From a checkpoint of a small contrastive audio-text model: batches of 256.
Rows from expert 2 of block 3 of the audio encoder, named by matrix and row number. Rows with one number belong to one neuron. Each number is 500 + 25 x the weight over its row's rms, rounded and kept within 0 to 999. All counts start at 0. Numbers have three digits each. After the name is the row's rms in percent of the matrix's.
# gate: expert gate (encoder.blocks.3.mlp.gate, 8x256x256), inputs 0-255
# up: expert up (encoder.blocks.3.mlp.up, 8x256x256), inputs 0-255
# down: expert down (encoder.blocks.3.mlp.down, 8x256x256, transposed), outputs 0-255
gate.30 103:458509477523476511523484493527486540486458511479505459544512520504506499470482483509507514508489527450530493496532547548497505544479496527569527452491543491534490533488507476501470560505541498543446501480477510545475508499512478487514493475472510481493476491518512504517491493488521506516495462478500518481510496507492453513508484521503536531495532482486487520517515493506497566491488487491512535474551484503537467508530469480483491459532515524512505475514528485483488526481484489490495543525487454548461461509495493523491455508473472512483521547505504500502515465506488540510562499491525474494524535486516490497533475508475517498518504514470500490501542473536486515505420501460494515442458511493528457500517522505498498522477540479479522565504491493525474502501468481
gate.31 097:532521461523482525523519473519525547503474492482508490461500493535457481516518531472475498434468512458460486517496487493524515486527512491514502514508486497485448472535484526531491509521514515500501514499467483473500500492487522561532494507483499518535470509505486532537519471528524502503520501491533485504506464510461483472530492496481512518476458495510539483488475497498492513501533526524505507503499532481496521505482486503541562475495495469481454482510488486494480495547510476514487552481482477452474527570521515452478510488463541443469488509530499505497541479471546529552545511541490492524492527507473488504507475514470556516533494537513518492495450461519492519517486489476471468521505491492530486447503476542487468512464504484471506484526481455503527499544514461
gate.32 092:526493504548486520532494520485478479478495530580528508502482529537516506512515529465494503541529450489490486477514523519486507546467498496498482488520510495512535536534537505512553445555513535493477473479520500446468491469496482525448534501488538497504449562518515503476454481468530475499492521466538507495547509468511468510516490506540509472512468510512459522512569523481500554518486496509496502491524490514468497499523483502501541509527526493501506518486491517492512433478508508507488519545483472500496461492508518494503506497538508511518476482508470508551506482463508488505450514468471526498498471514485530508459487514475480486498500495533497502519512508505499486490537481539581466496501501505465521506500469517519511496539456461492534464486513491489488509513498469
gate.33 098:518506481529488442484511498467527501479465509488519556516515526484474502506532536504497495486481505496498501475506491465451489508548498513480528491496496528461500509497486475492509495519463478483459510537505533525497514544512538462502477557526488495465528521506512526519504484526467476502498448472521517480520478478500470466457488431478448514532466527491467516485474465543480567517447509488508513516498520508494502509497502508471484553516497489485516500523489529514497533472481553517485523475522473497504507483511489493488502501509493496476491488540516463519517473496535532482484540488433521529479485467513482491507537515514454500515458470518490495463464470521482473519500455481532507466501501519498482491530478454521470488483527485518503524497476505486492573513536434
up.30 096:512520477443502486497483531489494447472490486482532496530511516523495472514450453536497507509507492527481472463509506506502473489529542534480443515514513479506508513502463508485507513538486502510495524499555468527486538513493504513521503493491467529507526489481556539499481506512516544535466472487490480516504501555485512505509527495498531500499581534505469495530507462534491460507476501530517482500468489476463472523495489498516467530490490535518507486474508562493491531496535497482493489508527456461533429450475501441522469503556485481496507493505480508492465480497538542520498515488493475489503469520469500501507510455477496503470475506483482494525514484445462532503480489504510537487506512521511492507503524492532457502474489468478483474434495512516520514526557529
up.31 102:503498491469492470471510478499537493482470491460508561516478456515515495499479492477485505504532478548499499493501501472541514477493542504486470479539485524530485505526496479490487466505520476514476543533520526500528526476472471496495504480539503493472499509490481495544491448518490482507524536528553464490469503504483531466452539496471533463491465530492517492493468493495531492498492512549475523472482517493518488518522480502527507513491524501486541480524482526478502435521558497497531474516479481497500529536542483476489534538472457520489511517511464492508531548505449457491520523507538425490456509449527521505474505511498520456442527526516527452503481526480489488500533496466483497537520505476490500522506483507525509452523491461487479493492535519515473534489509490
up.32 090:513516525539537505509528498464490522530460511546526486529504517464464499461496517518505524468476515481526476489498556495475547546530478493500507506531514484521500559487544503492502503479477482492507488502519504499465463476478543485485493513470502472500508494488507443478500448488510483526528553501526511475518504519512507427507508520510502498491468507484499493512511494485473503471527494493507469459522490503483494532492553537509514508490516493505502490525493533528523548513511531503463533484495459474494495513511544528467499477489481486501515474475430489488459507452453526503509491496476520523499487492491514499512461484524461479489533494499453501519497577527492518478520506450501476540515471458457494479525455551506485465476514528498463512486536512509425515481503513
up.33 102:500506504523503518459513509494496499532488464521496455507526462504529499534541480484480476498472495486519500547493516479517548524496483488495480490547515544523516486521521518541518511507489478499535532518491491469499461513473490532484489499475455472549524471536516509481473469536482510460482533508443493481498504492519518489495505547519488469517485543469532483548476460483525487514530514490528541531531478497492486549488491472497502473519524530521474488515476474492478483506481463494506481551477481504535509452493454536487481481492489482510508518478504497522510502472463488485504482546501485474540507501537467492411460478461524461517562497504490492488504509515524480507511514526454488521521484466526502548516523545495558507476532502449467507481512497503477464517501519
down.30 096:436530483496495532536496470506446468498503492527500530506545493490505469521495508498500531487520466495493495476507500505535477466564524460474527486468577497528512548479502499506559517540468550534485520466497489534510503477500493473484557472555525486525507499537489541520442506502483538511486496544494508515465462555504470475501504508506475530481504495508521465474485465493520510490469483493444519484502474476504452531451480472485490495514557481510463485543514473516483536504503450461487499488531486484509518485519507479480479454529485499498479510492477491530493505516496515455527491504492479490503470505519517471510484505483475526511521512481486515507472484518521436487475485520510502486516520496463455486475482492486514491497537510482507505509498515533528450534487518
down.31 101:501526534443476476537524468496437480555485453529435471537501515535490518514492497448525527486475512507576505516498480497500501493521539457543513529493522481469514550509547529551523530546494494521508526471523527501482454487485478480488498523523535523508448549510505506517550473458524497485508517530483487495483499510489493495523499470475474504498504506500505455492487482508522459512497511463525484474486494517528495485462508510544506522464510504487503520472508536500510509481521510503496501486494474469522484511552497491496484533518530494542511518499489523521528530544518500496509490501458536475517481519469526521517493492488535460445552473504525504471518477493498500488527524473497508487503477507507463490513455537479524503515502534497474549490502487537527545532513489
down.32 085:532498461515506493483505499499539471485478528482554492495485486511529514533470494531517488524511533516532516519467501507525517505545521467479471537505502483534470457477527471506503464500500499517471534487503520505503499463536511510493506486512540480519465535524513512482449457513531500481522487529481496505518478442471477522537463525467480483454500502508575522501497491515449505488456492504569495513484471572453473495483485517505544516488513488507489512500468505496494485462499472498506479506475452487486458484523486457484513462518507510476493481495521505515484438495485558528511520480499444489534495510500522501504495483516508519493570467461500509485548525505486514530511500496496508499480551522516481501482498520478497473533480472504499492467557562522509525490511471
down.33 107:509480487535553507447535462474478497497513478504520467500529555481489465535490510493526480530511452508517506492539531493506501495497528488522497480506516538470485542522517503504518523519538508490478502525498517474479521528483499486484456501491484489512517531494496496483511504551501520514502474552526478550513479482515510452539501460558494477459518499532498503499500514496525487466514467531491558464499494522489488491517524489456503483506501517493456502487495469532518505502491463489570504514503474490496489535541506498497495527500471463507540494458508482484474545533490490512454532521529526519479509499421500491531512471497519536487524522505528506508481494517535545512494456529470472473528500493520482513520581512526510538501513527510525499499435498488546503461531479